From a checkpoint of a small image classifier: muon at rate 0.0044.
Rows from block 10 of a small image classifier, named by matrix and row number. Rows with one number belong to one channel. Each number is 50 + 12 x the weight over its row's rms, rounded and kept within 0 to 99. All counts start at 0. After the name is the row's rms in percent of the matrix's.
After each channel's rows are labels from the 100 images, of 14848, where the channel reaches its highest value: "responds to" is what is common among them. Only what is clearly more common there than usual is listed. The data: simulated grey scan slices of phantoms with and without marks. In brackets: how many of the 100.
# convs0: first 3x3 conv (model.blocks.10.convs.0.weight, 192x192x3x3, each kernel summed), inputs 0-63
# convs1: second 3x3 conv (model.blocks.10.convs.1.weight, 192x192x3x3, transposed, each kernel summed), outputs 0-63

convs0.184 087:75 41 45 52 39 61 49 50 67 39 42 71 54 41 37 58 52 47 49 55 61 52 54 53 74 53 51 55 63 55 66 60 68 40 24 48 38 46 45 63 33 49 43 53 54 36 63 48 64 54 33 59 45 40 55 65 47 44 53 45 36 34 63 57
convs1.184 090:73 48 57 46 51 50 45 55 64 58 55 63 54 83 51 51 53 49 50 23 00 49 72 47 39 34 55 51 81 46 48 51 48 50 46 45 51 53 52 48 93 52 53 50 33 47 52 64 52 51 48 49 59 85 53 20 59 60 46 52 38 59 51 50
responds to: ring (100)

convs0.116 101:58 43 76 51 47 40 43 47 41 47 45 56 72 47 29 37 48 63 72 48 70 62 46 47 61 69 87 47 53 47 39 49 64 47 35 67 58 62 51 63 35 39 57 37 51 31 33 57 42 43 48 54 33 70 70 47 42 48 59 82 26 31 46 70
convs1.116 095:31 51 26 47 54 50 34 51 56 20 37 67 46 49 53 47 50 55 54 60 20 50 22 44 52 52 45 50 51 51 48 51 36 46 55 51 51 48 47 50 47 50 48 51 31 49 33 64 48 52 52 51 58 18 68 99 58 42 46 53 76 70 48 49
responds to: bright spot (98)

convs0.12 115:40 38 51 39 54 61 48 17 40 63 52 48 42 38 45 40 39 49 52 46 68 38 67 58 41 64 36 39 50 42 41 41 36 40 33 33 47 35 58 41 52 34 32 44 37 62 51 31 44 44 42 56 34 53 43 57 44 41 48 27 67 53 24 39
convs1.12 094:69 51 82 46 50 48 37 52 40 51 58 42 50 38 50 48 51 50 42 53 79 50 54 66 61 28 50 49 46 49 51 50 54 51 50 51 48 51 52 50 47 50 48 51 21 49 74 17 46 52 51 49 58 63 77 43 53 73 54 52 44 41 50 51
responds to: ring (99); side: right half (77)

convs0.99 116:32 60 39 62 54 53 38 59 60 54 47 36 56 53 78 50 60 51 60 49 54 39 45 46 31 42 43 41 48 33 47 37 56 38 50 39 50 50 55 35 44 46 37 33 41 50 67 43 65 50 64 49 52 42 39 41 29 35 42 58 70 45 46 27
convs1.99 115:53 51 43 46 48 48 66 52 45 50 48 29 49 59 53 51 47 47 53 32 78 48 58 49 60 53 50 47 43 51 49 51 56 55 48 50 51 49 52 49 30 51 48 52 69 50 32 54 51 47 48 53 91 59 56 30 39 56 51 49 47 51 51 51
responds to: several spots (100); side: left half (68)

convs0.59 091:41 49 68 62 47 63 47 42 55 38 39 73 49 55 51 38 38 69 64 57 51 60 42 41 42 51 51 44 52 77 49 59 50 57 58 48 40 41 35 46 45 60 50 47 58 33 32 95 43 35 45 45 61 54 31 37 46 66 54 49 41 49 57 53
convs1.59 095:60 51 68 47 49 50 66 50 34 48 49 36 47 53 52 49 51 51 55 69 60 47 44 52 39 50 50 50 56 49 50 48 23 50 53 52 50 52 49 48 85 50 52 51 60 49 22 65 48 50 48 47 67 74 67 50 45 48 52 50 71 29 52 50
responds to: ring (94)

convs0.72 091:83 47 37 53 51 43 24 38 61 47 48 42 69 43 36 50 55 44 28 37 41 44 40 57 55 64 52 46 51 15 61 47 62 55 42 60 48 55 45 64 55 27 46 53 64 48 52 57 58 32 26 55 35 52 45 52 45 54 65 72 55 38 40 53
convs1.72 079:04 50 52 46 47 51 29 50 50 40 80 68 48 66 49 49 52 47 45 45 40 49 48 47 71 11 50 49 49 51 48 52 29 49 52 50 50 54 49 51 78 52 49 50 68 48 44 55 49 55 49 48 53 53 54 41 28 83 51 50 57 73 50 51
responds to: ring (96)

convs0.33 097:50 52 38 40 56 27 39 47 43 48 38 46 42 35 38 43 50 55 39 75 46 60 53 44 51 55 50 57 27 42 41 59 40 42 52 40 57 49 22 45 61 55 41 71 54 81 28 38 68 39 42 50 53 33 66 61 39 54 56 53 67 55 62 49
convs1.33 075:64 50 37 57 47 47 55 49 46 70 62 26 49 90 47 53 47 54 54 43 76 48 83 45 04 45 52 49 41 50 49 50 27 49 50 49 55 50 51 47 45 51 55 48 80 50 49 78 50 44 51 46 77 83 50 40 21 58 51 50 59 53 47 53
responds to: several spots (100)

convs0.137 122:22 30 45 56 56 58 35 33 47 62 57 56 53 71 54 41 56 44 57 59 31 35 44 66 27 50 53 48 68 75 55 46 44 82 42 56 51 42 45 48 70 39 45 54 65 43 44 72 43 42 49 56 31 65 31 56 45 35 49 40 48 39 59 49
convs1.137 111:21 48 35 41 50 49 50 50 55 71 70 99 48 73 49 51 46 53 46 63 12 50 60 70 29 62 48 50 58 53 51 52 75 47 49 49 49 49 50 47 70 53 49 50 54 50 53 99 49 47 48 48 39 73 40 41 53 55 53 51 49 21 51 52
responds to: ring (86)

convs0.163 073:50 58 49 46 48 73 47 40 28 56 32 60 52 46 55 54 48 32 68 32 50 65 40 42 63 59 50 45 45 46 56 37 40 45 48 84 60 33 40 59 25 38 67 31 57 16 58 55 27 60 44 53 71 55 48 45 42 56 33 50 33 30 47 56
convs1.163 084:42 48 85 51 54 53 26 49 59 63 24 86 46 34 55 48 50 51 45 60 13 52 53 62 64 34 53 49 79 48 52 48 61 53 49 54 48 51 46 48 39 50 47 50 45 52 50 55 50 48 51 52 71 61 47 87 36 46 52 48 23 62 47 51
responds to: crack in bone (80)

convs0.29 098:58 45 33 35 55 54 65 50 49 39 79 43 43 78 54 50 64 43 57 44 59 70 46 63 53 38 47 42 57 40 55 57 35 59 54 57 40 56 56 47 38 37 58 69 37 30 52 41 46 49 37 60 61 43 45 46 56 41 54 46 31 51 46 64
convs1.29 103:42 51 34 55 49 52 45 51 67 51 45 99 51 13 48 52 49 49 56 47 49 49 54 69 45 26 51 51 10 50 50 48 45 49 51 49 49 50 49 50 01 49 49 49 38 49 45 42 49 49 52 54 28 15 13 60 88 48 47 50 55 50 48 49
responds to: bright spot (99)

convs0.40 084:35 53 52 51 61 39 59 51 57 63 48 50 42 59 57 31 51 52 45 40 43 33 48 66 47 50 37 39 51 57 51 50 43 45 49 62 46 46 61 41 24 44 67 52 45 40 45 69 56 48 34 38 50 67 46 53 35 35 36 26 44 54 45 45
convs1.40 106:53 48 58 53 53 51 46 50 27 50 99 40 48 61 49 50 49 48 50 34 77 48 59 57 54 36 47 52 51 50 48 50 68 51 49 47 49 47 52 49 94 49 48 52 43 45 83 73 48 51 49 52 78 98 26 52 36 70 52 51 42 58 49 50
responds to: dark spot (100)

convs0.55 078:18 53 53 55 48 69 43 51 43 48 74 52 47 38 40 57 69 38 66 57 48 61 28 62 28 69 52 34 58 42 41 35 44 18 38 30 50 50 39 57 50 54 60 39 53 54 55 66 32 39 56 41 51 63 41 66 39 52 30 35 64 38 52 53
convs1.55 071:80 51 84 54 50 53 40 46 60 65 63 59 49 60 50 51 53 54 43 46 28 50 63 64 58 53 52 50 69 55 45 48 51 51 51 49 48 47 51 53 70 46 48 53 39 47 75 93 51 47 48 51 67 99 08 77 57 58 50 51 38 14 54 52
responds to: ring (100)

convs0.176 082:54 57 59 42 35 43 54 52 41 51 66 34 49 37 23 54 21 58 35 45 61 47 63 38 53 49 39 54 44 43 50 53 37 57 39 40 59 51 60 39 35 47 37 57 31 63 36 49 39 41 57 42 29 58 65 40 54 56 49 48 59 49 61 55
convs1.176 065:39 49 46 51 50 51 26 54 71 49 99 11 52 48 53 52 52 43 45 54 43 53 61 44 58 11 54 46 76 50 50 49 41 51 52 47 49 55 46 47 71 46 52 48 63 48 34 28 46 50 51 50 71 21 30 43 44 50 46 50 56 65 49 49
responds to: ring (81)

convs0.100 109:26 43 42 77 42 37 55 42 63 53 52 61 44 64 50 58 45 48 22 72 23 49 43 54 28 49 48 46 40 63 48 46 43 82 44 62 48 36 45 50 69 58 70 58 84 54 34 63 54 20 71 52 47 61 51 44 27 66 45 47 44 43 48 30
convs1.100 109:33 52 61 49 49 53 50 48 50 19 49 41 48 74 52 50 53 50 48 92 13 52 86 49 22 51 51 51 48 52 53 50 48 48 50 48 51 52 49 49 46 49 48 49 27 47 12 64 48 51 48 46 76 78 65 47 43 69 47 51 64 37 50 50
responds to: ring (93); side: right half (78)

convs0.155 083:71 48 55 65 38 53 63 44 38 52 45 75 42 61 39 46 46 29 42 50 30 38 53 51 57 48 41 52 21 53 35 46 41 33 38 52 38 58 31 41 31 67 56 43 75 47 35 41 52 25 43 56 66 57 64 42 33 71 33 55 58 60 61 61
convs1.155 074:47 49 42 49 50 46 93 49 43 32 65 49 52 62 50 50 48 48 49 59 48 46 65 55 20 18 54 51 21 51 52 47 35 52 49 52 49 48 48 52 59 48 51 49 68 52 42 55 51 51 51 51 92 56 66 28 22 40 49 48 40 78 50 52
responds to: dark spot (40)

convs0.49 069:67 32 46 56 41 46 49 53 19 24 56 57 59 53 39 58 44 45 49 56 42 52 58 51 47 61 56 51 31 30 41 49 46 66 39 58 43 62 69 52 45 44 61 43 64 48 38 56 54 45 66 48 68 81 55 60 29 66 53 74 57 35 51 53
convs1.49 104:58 52 89 52 55 49 32 50 88 56 20 99 55 32 52 47 51 48 46 52 02 50 38 61 40 64 49 49 57 49 50 50 66 51 50 46 50 52 47 49 01 51 52 53 61 50 38 38 48 51 54 54 82 70 38 96 66 42 47 51 44 60 50 49
responds to: crack in bone (100); side: right half (74)

convs0.135 084:50 58 17 45 61 59 59 38 44 65 57 50 44 71 39 59 57 55 41 32 34 54 35 43 40 51 64 59 39 62 60 40 35 50 78 48 60 49 42 60 62 50 80 54 46 37 35 55 42 60 34 53 68 43 33 69 41 47 40 56 55 36 42 51
convs1.135 079:80 45 67 58 49 49 32 49 21 44 41 57 54 46 52 49 49 48 46 49 71 52 67 65 35 65 54 51 41 47 51 48 32 49 48 52 45 51 49 49 07 52 49 49 43 50 68 47 50 50 49 51 99 79 42 67 31 35 48 47 00 56 48 49
responds to: crack in bone (97); limb (49)

convs0.21 102:48 35 39 56 48 50 46 50 45 54 55 55 47 42 51 48 28 43 44 57 42 53 59 35 59 51 17 44 64 66 44 46 80 55 54 67 64 34 62 26 21 47 39 58 34 65 43 44 43 52 59 61 56 29 59 64 61 52 42 23 63 50 72 51
convs1.21 075:25 45 75 48 49 50 36 51 55 61 26 77 48 40 49 46 49 49 50 40 76 49 69 38 24 44 51 55 08 52 53 50 27 49 51 51 54 50 49 49 49 55 53 49 61 51 50 24 52 51 53 52 81 95 52 63 39 44 51 52 28 67 48 53
responds to: several spots (100); chest (64)

convs0.22 092:54 59 48 52 47 53 63 37 55 65 23 69 68 63 68 40 58 54 49 59 41 46 59 55 46 54 55 47 56 50 33 45 31 41 61 42 63 44 37 57 62 40 51 39 65 40 67 49 39 53 14 47 52 65 43 62 51 55 64 57 36 45 56 29
convs1.22 110:51 51 66 39 49 49 36 48 60 92 45 62 49 61 51 51 51 51 36 38 27 47 38 49 29 54 50 51 70 49 49 52 70 47 47 49 47 47 51 49 32 50 49 50 63 48 51 39 51 49 48 49 79 72 18 75 74 37 48 49 30 49 48 47
responds to: limb (57); several spots (53); crack in bone (47)

convs0.158 153:49 75 47 60 37 44 51 43 49 35 43 50 42 72 47 50 42 51 44 69 50 58 49 46 50 83 61 48 27 51 30 49 40 46 60 58 48 65 49 33 53 63 50 40 59 69 42 60 54 37 64 63 63 57 51 72 39 51 52 57 59 63 46 49
convs1.158 158:33 51 55 48 49 50 45 50 34 48 22 29 53 55 48 48 51 52 45 74 73 49 47 57 13 50 50 52 27 49 50 51 26 49 48 50 49 50 49 49 12 50 50 49 62 50 67 33 50 49 50 50 89 38 49 31 12 44 49 52 43 58 52 53
responds to: several spots (100)

convs0.38 099:55 55 49 32 38 31 45 54 50 40 68 47 44 58 66 33 35 46 48 65 68 48 43 49 61 47 22 43 36 52 43 46 56 42 60 70 30 58 47 47 47 49 47 55 41 32 54 33 62 65 63 54 49 40 55 60 47 36 42 72 50 57 51 45
convs1.38 115:41 52 44 49 49 50 68 49 37 49 63 67 51 99 49 48 49 49 48 46 99 52 43 59 47 48 52 50 18 49 49 50 70 53 47 47 47 49 48 49 10 50 49 51 44 49 59 36 53 48 49 49 67 44 58 20 23 33 49 49 46 61 50 46
responds to: several spots (100); side: left half (95)

convs0.10 078:61 53 62 52 49 43 58 45 60 44 51 52 39 45 42 42 39 33 58 48 54 48 48 40 45 39 40 37 42 53 41 57 18 45 37 58 62 66 41 49 40 51 42 56 39 45 54 55 52 30 64 43 56 40 40 52 44 43 43 30 36 46 31 51
convs1.10 109:37 48 41 54 52 50 30 51 40 38 62 56 47 86 48 49 48 50 44 35 52 52 70 59 82 41 49 49 50 50 50 50 63 51 50 49 49 50 52 49 99 50 48 49 24 49 69 74 50 52 51 51 68 61 58 11 29 60 51 50 00 38 51 50
responds to: ring (100)

convs0.57 115:30 49 55 51 46 56 43 55 47 43 56 80 51 58 52 36 52 51 49 54 51 50 42 47 48 57 50 51 40 81 39 49 39 66 63 60 36 69 54 53 52 62 75 25 45 45 63 68 57 40 54 47 45 81 33 41 47 49 50 62 49 62 82 32
convs1.57 145:41 50 49 54 48 52 57 50 67 57 60 37 48 47 51 49 52 49 56 64 58 51 00 48 06 64 50 50 55 50 50 49 60 47 50 52 48 50 53 52 36 50 52 49 41 49 29 59 48 49 49 49 77 66 57 37 49 50 51 49 58 56 48 50
responds to: crack in bone (92); limb (90); side: right half (88)

convs0.118 127:42 40 33 48 42 45 38 56 56 43 50 61 55 56 37 71 65 50 66 33 59 42 47 31 38 44 54 48 46 61 59 40 52 76 54 58 50 49 35 62 39 29 58 59 51 47 47 50 68 46 45 49 41 54 47 70 39 39 30 51 62 53 67 33
convs1.118 107:45 51 45 48 51 50 27 52 28 28 31 03 47 83 51 47 52 48 45 32 78 53 45 53 40 51 47 51 60 49 51 51 25 49 48 47 46 50 54 48 21 45 50 50 31 49 37 29 50 48 51 50 81 50 63 51 43 24 49 52 42 52 50 49
responds to: several spots (95); side: left half (78); chest (62)

convs0.37 095:57 41 37 56 54 52 39 51 71 56 45 57 54 52 50 50 50 42 41 36 62 46 51 45 50 49 66 40 69 34 31 42 77 46 61 63 58 41 60 44 26 49 43 39 51 40 35 48 16 54 67 45 53 17 46 24 53 56 41 54 42 56 49 31
convs1.37 108:51 49 57 43 49 50 24 52 37 52 45 00 54 30 45 49 52 52 37 42 22 49 48 51 71 12 50 52 63 48 51 49 45 51 51 48 51 49 47 51 35 51 48 50 29 50 54 30 50 50 49 50 84 12 62 41 01 64 49 51 07 51 50 51
responds to: bright spot (89)

convs0.191 086:53 40 44 48 52 45 55 38 33 67 60 42 40 48 22 48 38 63 46 43 24 54 60 50 43 55 28 60 49 29 12 45 48 42 30 49 46 47 44 15 62 61 43 52 61 53 45 44 37 37 51 36 60 37 64 41 57 49 50 38 46 62 40 30
convs1.191 083:63 52 66 49 52 52 69 46 16 68 99 29 49 66 48 53 50 47 50 59 71 50 67 49 40 23 52 49 24 52 52 50 61 48 50 51 52 50 48 51 51 49 51 51 42 50 56 41 51 48 53 53 70 49 52 20 21 27 48 48 18 90 49 47
responds to: dark spot (70)

convs0.98 089:38 48 46 64 58 70 63 53 60 37 35 45 42 49 61 53 40 68 53 56 52 43 52 27 62 47 46 44 45 33 48 41 33 48 45 49 36 57 33 60 65 51 51 49 34 54 39 54 53 55 54 42 46 46 71 55 33 50 34 61 55 61 62 49
convs1.98 094:95 49 67 48 49 50 41 51 67 51 39 43 48 99 51 49 51 51 44 21 33 48 67 43 37 28 52 49 54 46 55 48 27 49 50 46 48 47 51 52 34 51 50 49 26 51 49 18 48 47 50 49 83 50 51 27 55 47 49 50 18 41 48 47
responds to: several spots (100); side: left half (79)

convs0.39 104:48 55 47 46 37 47 56 48 44 38 39 21 60 35 58 34 61 53 80 43 51 59 45 33 48 55 53 53 53 42 40 58 35 56 51 31 53 50 27 77 47 48 26 70 43 58 44 43 53 45 42 32 59 34 68 65 27 52 40 66 41 45 45 65
convs1.39 104:74 50 40 50 48 48 16 50 50 12 33 28 46 38 50 52 52 50 49 46 58 47 64 26 39 14 51 50 49 46 53 47 37 51 49 54 51 46 48 52 84 51 47 48 40 49 50 24 51 51 50 49 58 31 63 10 68 47 48 49 28 57 47 47
responds to: dark spot (97)

convs0.178 094:42 59 60 56 42 54 45 53 50 78 47 63 46 38 43 42 47 51 61 62 51 31 61 51 46 26 47 41 67 52 39 50 51 39 49 21 53 53 37 49 55 26 41 50 54 56 32 58 46 36 67 64 36 66 37 43 55 43 37 48 38 43 71 40
convs1.178 095:60 49 69 51 50 51 29 53 19 62 66 66 51 29 48 48 54 48 43 55 54 49 75 67 26 53 51 50 70 48 48 53 46 51 48 48 49 52 53 53 39 52 49 50 35 50 50 61 52 51 46 46 31 97 23 27 72 56 47 49 28 33 51 49
responds to: crack in bone (58); limb (50); dark spot (39)

convs0.132 085:69 41 42 32 55 74 46 42 38 73 43 46 46 57 49 54 56 45 65 63 61 58 57 53 61 69 41 60 62 43 38 35 56 55 52 58 49 49 54 73 58 35 39 57 10 51 43 44 32 56 59 59 61 51 36 45 20 49 50 37 43 61 44 43
convs1.132 092:58 50 72 54 51 48 37 50 53 47 45 81 52 14 50 48 53 50 48 48 82 51 64 38 42 43 53 48 39 49 47 51 58 52 50 53 47 55 53 53 14 53 52 51 56 50 46 20 50 51 49 51 76 48 45 74 84 38 50 49 52 61 52 51
responds to: crack in bone (82)

convs0.68 078:63 29 56 53 44 68 53 43 16 72 52 44 57 59 38 60 57 62 48 50 61 32 66 52 47 46 50 39 61 59 44 37 65 48 41 57 32 43 27 66 65 46 26 42 46 43 45 31 40 68 37 47 68 46 66 63 35 52 46 53 79 35 46 55
convs1.68 110:66 53 56 53 48 49 42 47 60 52 35 61 51 38 54 49 51 48 41 56 32 50 21 43 78 63 52 52 29 50 50 49 74 48 49 50 49 49 51 49 42 48 48 48 60 52 65 37 50 49 51 51 44 59 07 83 99 49 48 50 44 73 51 51
responds to: crack in bone (86); head (63)

convs0.86 213:69 52 52 42 71 58 58 61 37 63 50 54 45 50 57 39 56 52 32 69 66 41 56 50 56 53 41 47 39 49 51 44 48 57 45 42 58 52 57 49 55 34 42 48 28 64 36 54 53 49 39 68 46 41 63 54 56 45 42 47 35 49 57 41
convs1.86 157:21 49 54 49 50 49 73 48 50 46 57 53 52 33 48 51 50 49 46 38 99 51 42 37 49 52 48 50 40 49 49 51 65 49 50 50 48 49 49 52 52 51 49 49 33 48 64 31 49 50 52 49 00 22 62 32 60 33 52 49 91 35 49 50
responds to: dark spot (100); belly (56)

convs0.139 085:35 44 51 67 53 42 60 41 50 76 44 53 42 52 61 49 50 59 34 46 50 35 53 58 48 38 52 38 54 54 51 35 43 60 66 44 42 52 40 37 28 41 67 27 37 56 61 46 56 74 47 56 47 38 08 57 29 51 38 38 47 65 51 36
convs1.139 084:74 49 29 52 51 51 42 53 31 73 18 30 49 55 50 50 57 50 45 55 01 51 50 53 36 58 53 48 72 51 52 46 46 50 46 52 44 49 47 52 42 45 50 47 82 50 26 37 51 52 48 51 62 34 23 33 20 51 51 49 46 21 47 47
responds to: ring (70)

convs0.18 084:44 46 54 52 58 43 50 46 45 28 29 44 43 69 58 56 40 51 54 53 44 44 52 49 43 61 59 45 56 48 43 34 55 59 49 43 47 53 54 35 66 45 73 41 63 31 35 49 37 41 54 57 56 57 68 47 48 56 69 37 43 53 31 36
convs1.18 079:12 48 42 52 49 54 43 49 51 07 28 44 52 68 51 54 54 52 58 85 29 48 39 65 46 67 52 49 36 52 50 50 52 49 51 50 52 53 48 49 36 48 48 50 44 46 34 86 52 50 49 52 75 83 49 28 31 50 51 44 39 67 45 50
responds to: ring (74)